config.toml
model = "CTC image transcriber"
tokenizer = "char"
norm = "batchnorm"
depths = [2, 3, 3]
avg_pool_shortcut = true
nesterov = true
Rows from block 5, named by matrix and row number. Rows with one number belong to one channel. Each number is 500 + 40 x the weight over its row's rms, rounded and kept within 0 to 999. All counts start at 0. Numbers have three digits each. After the name is the row's rms in percent of the matrix's.
# convs0: first 3x3 conv (model.blocks.5.convs.0.weight, 352x240x3x3), inputs 200-207, a 3x3 kernel for each
# convs1: second 3x3 conv (model.blocks.5.convs.1.weight, 352x352x3x3, transposed), outputs 200-207, a 3x3 kernel for each
convs0.10 104:505522468515527470416595475496557527451472533464429488512510446470540508432498522525532455488516506514525497524542554488453484429446496524541496492465368524520481457463453463468460450518465485430430496503503476540540
convs0.11 103:534534445549527424463422400480588497496510536505543614484520495523538527471533545492547556530570502544499487478450524507466557495521563515407446499441485560485540506464494485490526461536507502482463563548554539525519
convs0.12 105:478529581517584573568536491474556450476528500502534501420513519483518455486446487438469454456469484547492564581517487494458508411479430586477464499508478491490556544459476511492451505479495509525487564502439518528509
convs0.13 099:537449527546500464465474470498490436529550505403417540513540499500495477544482474521483558514507543538555447427445535485505503502532509494523499507543555442518576473492494574539535533500516492504461485543491556506582
convs0.14 105:482554563570499463555463514482547520540517539562522563491512540522518498580486497513531496506554450497558434579538477553507501510416550479488478472530462526503474531486516508489479535459461485558567518562550518577520
convs0.15 105:477462469482451450589525465550514580471468532534519430523533500524488490545490545521536539530529536537450511507568587561526516549463498448464459390444442460521475455466510510543545488467500563554522508505468449525505
convs0.16 100:540519483506524484477496484533435487437412443507460451454514496484491497548461490484506508505472466508518419464446485504435455544446431470559509540527464524446504557445489488477460458491496445508527479529520479512570
convs0.17 096:545526463537547451463551467484525554513527563507512547560554545607576523490540579419412452420431487454458456565541498559558555481574547478547518512511525475493514465477547469542481467487467497569448485551438547573537
convs0.18 094:420471419461477437474530446532495470531547527520533483435539576461516536507493483548461422541556448555531476509524580475468568434473496534546534485512569483540498497472550490459486503489482498520554464524564447473504
convs0.19 109:521516531452445475438428491555568554480487503428458524569499525465505486501479517459427516491509496462465439526550498503539560459450472550559491563537503502459542514498470555532476495515519490424588487450414512484445
convs0.20 098:466442459482480525456521604520470401491592476480484463465439484484486465501529442556519470552522481550558497447469419488558449513526508471524531532498479524546464467532558526509492459487475513514638509507615448490620
convs0.21 094:544511508486484470477501467546514494429491515462526515468563542501545521472517508487473476476483440485493398525532561501497499530453484402492525440475515499554555528442456500484512473542517449535569447497508511514483
convs0.22 101:497504499468407481501473497384438556523508486554504470473485491516542505561573497496489456525545505506468437525544513466543489419480458630547527568462451491515511505521520437446488525501513486535559494473481450421469
convs0.23 094:486524484472438488467431530497496395451535420478603529539537423511494490500488424461472465506536517602532539487504440498485409486489447463480538470532545513498552493487481489496488514505497473451460537554502534514577
convs0.24 106:470459469505468568477488576501453471504538551528589517496522596516500573511422466525431450551485447540520483429503465515500496449491513457474505469463478469528533554467524512509490469459467511511541501451490480414385
convs0.25 101:519449524537498522531471468454477591490519649450503560491514479461493471447523502484458403471507471536533484508549531494526551482488513593571510500483486498455456553505486543517484434490528534505549554511514496462552
convs0.26 103:527488557482444522478435506424466513410463570414506552493508499443457528446446533510487512520506539533478473553521524528523471413485458556556526525539521499501467483479515460482512475517525466491507481527516404573609
convs0.27 103:489532538463481517490519518513504538539489587513468522479494497494506419485499453499594496508544533530553504464483474429505486452444484485517574565531495599553486477484524494478495480508530497498605442449504502498526
convs0.28 090:460515470476522484453471583453571519529535567491491538484515477461510505498521530512485462559538520566502489569534521537520548478547550525507551521500519526465458535473508489498490554483484518553574470596570513485500
convs0.29 102:459500520497496479552517515500482461501528532548508466488490451536507457530491491550518511492530473496535426405455466510525428536499470524496447508529518509508530505495525496505518490513523523549497523486428549508491
convs0.30 096:564521497625479486563490442581550491582533461576476454470464511555520540512474450476482517528523555506547501579635587573622525499567552475493484555505508510549521482520481485462425467487500536488492519483486502504575
convs0.31 098:496512516509522549486509474564527453506522509526504482481524489467472530495539500431461514464572515465545479482535440444511496471469549459488508485494510498501522481506506469521512470527531551511454540479475563557534
convs0.32 097:553486486506498510496455401455491467537537544506478479490502536480489527507479553469489461426566529449511492439504559485479522481478501474442475486428474461473486538494421516489466457515480473436469574505456572499504
convs0.33 101:452505501431454522441555560553515589529500500482475520525464507489502543499441463482478495541477568556476532466499502490542511477526515481483522482469579507464526550513485469532471464511521449398366545477497568504587
convs0.34 093:471454431518486428460510529435514525425510555473463552543460525509512524462462553534444495492469485444490484518492509531473476498507507473511460461507513468483481528467543477517489508524521455414442525506473495511452
convs0.35 102:577529499584527430529557445448494525466447551465442540477476521541492469556555522534493452569542478533487426559465488540498491535485520493446504544489545499434545479458439490478502537496493458547543530575514486482491
convs0.36 103:547514532510504542446443499475506481502512517541486545542531555479475497485468519461512512455486520427449440498424368443421425414418456471521540502483536509459519495532519515522520502515501541498455461461457450498502
convs0.37 094:484510522476543428610541478433485499463469480508516541505528515520495442556476451533443514480452519485521516451503542512554528509511503494489404490446434429446451603515483548456540510476533474487445483478437546515474
convs0.38 103:548517473509494474455498502422462482432518548457528585564520467483517454490495396477457522546523548566528571523496472503507423437430474473421458545497471538525558511421465528458500532462484414495485497501522472484541
convs0.39 098:565518510562476470572507459423521500420469544439550541496475491459427442506467477461505574527559547520570514426486535448503518497507481535510465564542505586480479560475493593494491544471467432455536446518596475530604
convs0.40 100:487450478453457501495422488544554560472577541458459481498480500497497545482493539534529484503478458411438496532446484461403384443399421421545490460508506519533513448503518513459531538506559532470440513467471540460459
convs0.41 099:451452477464449491518494462486491469460512408489511447520485417501406391422415427506427472551531508500527503485533546486510508507494514460527489451524484458459506456555564496505495500491554521466471487505535462512528
convs0.42 092:574493517607530467547563465481516509473522511464467506476477472486442489480562521511545552545547528488518529558454443544474461503507467457475543510489509535492495528529480523507518528517459502430407537496440614516450
convs0.43 096:573533511498488474482404572436532585486524516517460561451491487503470534466527477525603452507533527454443545449535476514489461534493411466486557479441486519486431510570500469507468475518512536478446585490452565523451
convs0.44 100:464462512498526517524494529503573541545581479527501504463504474458505523507504503496468475547477453540457442489520577531549533486524508486430517457450489472472517536507451487460519459484537449473513470500541500508491
convs0.45 101:545558495518543463487436462513480565461528608492533539550520495463509490542596536552544471489480459412416443495455419452450514504496498483454448493448524537455491497487504533465529485437478545485475467439477464464384
convs0.46 099:484444563454501524507480523565530510507546491531578563521523557471471550506519483562489502563477471511402403536527497488510548494506552493496453483464501477407434494516503467503549473534553497530481436491501508504524
convs0.47 094:472498559482447562524443568526506524500540524495519508524526505510526551474531587519511538516515547568501476550516478561530537526416474528505503531531469566531490484474526533465519501457444468490550513555589430504590
convs0.48 104:373460511433501533522530519493470505489527487472483486454531496489515525521501569529522510472479492456515507461469476473514471532548505459490502469489518451498468457467502479510503572537492517489471504460523411471448
convs0.49 098:484494460501506493499466561516475498562553444530530446544493475506549461514498511498438613428454541443448477536474482497478428535465424496485465462494533476494507505495487567492508477454460554492480568497410503546531
convs0.50 102:521452505480459450513492530480564529461528484481489511545486530496420445532500525428510503529537483560482507540541461595520508544545567465465507520483491487516523465544520490509523475489514463544520508452492501523482
convs0.51 097:520487490466486476431447424490484493523520520511515445402433544463468569436453521536546583499579493496485421516445563484442562469445511542581502545531479484525484499470478508491444511483489488491451525546488479500468
convs1.10 089:541523513553519510524488448456448502455451536467497559478464433502531472581598541512548491483497465465483470451469482440457491428447467464479423503480424501454434476498483515512504531490449542528497597565502588562578
convs1.11 095:410411487526511532565573559436521522477547496468504511481498543454435522510484487473565483462526495471506505465444457462453484476500538509557422488520377480507421483485538456519547450505534445490490473542535515510528
convs1.12 099:515494489518462453501457484446490472459465485478479479509488483472492479460495501499482534486513538529545565501506485524529487480512469506538554460503528417446527567596572505571566429498558496461390579515398604569440
convs1.13 093:537607490569572491577536509520535550463476490444461464510548521491521506515463456543526484500503523468452452537576491545566515530549513504468455468495464445535472503515532516541545563615606481476409490506387546563456
convs1.14 100:501583477430466409389402396505534510454486520414463531524437422495429454467500489598544492549510493528520565522493532560511526590530500519519504547496467551536460399444389412524430455594488517456426506495439523533504
convs1.15 102:385420535470514614575574604504453530546440518552471549513528489526540468514525484555528522519491547523482542531491450489500429506528476435445456473466512524484550450569526477553512543577520519471441521519496467502570
convs1.16 097:502412439528452473579490521503559569466554574449532538492580538454531528448486537473487495521533528515520546553497481511471487491471518514537516497519486532522440518505462486483471493491481572552509588524489554514496
convs1.17 116:531540566489482552426402506526522527538502499509478450454515460442518476409499470508498501517496510484503547499513496514550496508529486534505455528551479522546491555495521530516510493500494496473474478477545490499550
convs1.18 100:510441472534485469571569514528560501544585540545574584392431538438461511445470473542528598473508580457519592447528469469576426454536381431574626461558604494591596523560513499556563422473534453392499472436517495512522
convs1.19 083:558527455525527450529557476487500484497513500499491522458439491530494497465491544527496508461457539468487546579539521566528539560507556435463506464500529491498535424429480476423438545556457512514502471530526466531515
convs1.20 093:581517528560505530537483481524489479548477461550505505478474402447484431461499510490463539491462538491474518484531501495533523455524551485430423458412424498422433509456450533480446507534474518552511513509527482497544
convs1.21 098:574520504527477452456429430531523529535512506481507474424492520467509494515558522490496530534518537559557522398448529445457540513476530521518512536542508540540523490521529462471523462402468483424446424433455394435421
convs1.22 084:529568537500541526479451429412551467458531474420524510490405474548529541565565584502519517539545513557577510467496452484459434476418437541466440510469448507483466472569604434488515389400422505532461474477416460470405
convs1.23 094:557554493534508513508466497451495462443493475434498504594554531572548518498497441533493376524462447567499469512550606539543591512480517562506507540516571539491546402453541370447502459563561509569534492530495468539477
convs1.24 103:478525499527539513508496495508507485476457442493469456481527451421470475451498488508450441510437431515453482484503517521531528542556557476533507486494512487485511481464419503539513558604597449484536375443496330435504
convs1.25 094:483551558532541540554518510510507547480523553463545531441446489496448515520546520409433510413478511445485531493556515484532489480480468436470503475503517458481509524496528487489532449497527515523496468524503448518515
convs1.26 111:472546535519526483570524516551534451572515410545484403531558539485539464445423362519495523476454551498448527570551452558520433570495443484476451471481419472531460491471534496479555503452519495479518480450502511471487
convs1.27 104:449468533456504546496514554453448413491469455505451460515434481534457452540447399485490451499504476483474462548574537523542491534581511497434534503478542515513582474508579473505580443503538530485479564534538583536539
convs1.28 113:538585492536557508533539517425509436407488430393477439510426464517435483592530544432473448451472489451448505517586554520561524542551489481547561456540513469516517581493405527481443554547526479497427449484429448467425
convs1.29 110:526431468517463462533501472612488510617520554608530545484538604463524525425497462475483626492510593543561557476464443486453484475448479489564466513580486520559487521552546497488485411400407508565542505539496507496465
convs1.30 108:458458490557512533632548527477548508528528465551510452450532510454507527484471560408537462401520466445489500581492428563498431564510418472518570416524542430540498538582585510529533494516539414443509500499551563523555
convs1.31 104:495485483509503555500509633413485526431501489458516501509506476476481556464471569523481452538489489544488496454487532482479502450469527534498521557476534532451521526491475542534479498546456589518550576514560573530577
convs1.32 092:477545472476519494491521554491512467503540509519554520491516587527517559539548516472429465487470467476497469526515561534503530482441522499516567491482521471472466539486494514512516471459501491517529461458488434431473
convs1.33 089:552515510544480534459460531445458432477458503419453533586472507628541580564507573540496546549522554532544557484561504536578467561603455513456521483472506467471480423424457449406449598456475503511485488518471452530448
convs1.34 099:419432420488529455518593525471469456495484434531476441472449476483495474512506431503524477472517494435473486495477567479499571424474527531471464531461477527471492519529529471486501460527554516540506489488525459442571
convs1.35 110:466504524473564540518577507476578566446554557431546524497559511507541512524502506527443453507475481495508502463573512468570512476535499455471537488480541497486525590561514520490479442443421438495400472530403524552423
convs1.36 112:564547583458434443451382377489439468530481508524504525427483461440452456450487487478532557484540533514543485412443463461467492542516487471461466451456479482475457564511534553482544499448523446479562518482558616526529
convs1.37 094:530492488506488499510518482456514584459507583452458529455462512464458542466457542538492469540483500529487500548478487525490502537483492470485529428446487444468468453479433450454471450514520456530461479571493508582551
convs1.38 097:506493496454432465467454463493473514497502519500494496505506533537504488551503473462548503496573558522588572456505480485505476498488465554489437549493443532494433542600534529515462470456414483494518567532518604536561
convs1.39 106:497496557534531519606555520479483515481471512426466535506523537514492547532518516477548450513529433557543469502510557506494502485502502504483541510497528499476489552500407560507447572529481520554494508535497496530498
convs1.40 105:542549522522513499475497456571544535521559514468546520485439512560477477605539445492471545501504524492494499417489545408500535469519546501517488462517498431501503471554567485574520461527474534498464507466448448475481
convs1.41 100:411389463543544571599542546541572519518486542512473574490500526487486528484506530590461550576507588557527570408476424421492445470495442420522532460541506506560476511512518521495535469473515504429434540463492529500573
convs1.42 102:477481504449474496384448498450527503461499468456491449523457507514445476533488470469520514469446487456400477560498548540466566512424542480531458498527452458491453418456540505488515530516498475497452449499471430520554
convs1.43 090:537557504544578533538554546576544532524526506540482463521510526468523464394487431459445488453475468462481470558532570556542564564539575535530526522503493522504489497469467519429481533459538555497488517459513493449535
convs1.44 110:503467478495468464506506465470486474513477485509492511465500499455475566491473598595530425527497452559508466529489549521499540523511521516475497545502477524544460466450446515472437536491433495504437551542431541558500
convs1.45 092:461454509481482491526542517498516560533503527527522499451503523532512480523515467442489533497489562521512616526494504524503508494465463484450504471438470441471427487430475532510429456563468486531516485536460483512432
convs1.46 101:510465437537543553553542566492491474510511500503516552581538463611550461548533463498510482507515464511520481537505446503521472506550447502504476525487481528448450579595553472493483433468461550557486540574495436522488
convs1.47 099:565551521566532470569505444518452375543475432488472451493433488496451477490502477504486493514494481506521477468525520461497549472462531538513507534555538544571546499532518495544526520584524510495434546474449542505489
convs1.48 090:597526544599562581583548533526487452539456442556453482491490495536484430516479403510444447529495456497500488565537512570495463535481446495476508527511501583561492530461529559482511528497530528533466543527495521482476
convs1.49 101:458506553466516531465472476507473417515472400523495421499470514489482586484508605417485519429485533439488525469558549491553562478511582476451482466484513471477470541440467527398470510410443472471545508442505511407483
convs1.50 094:501453516484420447525484483517498533505519547449472534415455528450516580497583576450491523468510524464499477439459470481478503459470541471509455496512490534528517552531459492496442423446464504477496507501501516546560
convs1.51 113:520494543517555572492526541514540435521525445480494442475409449439462516432497518450500418499510438535503442519467497498458472515445456524442505480449476469432438503560547487509492529497478508476407490508419513534454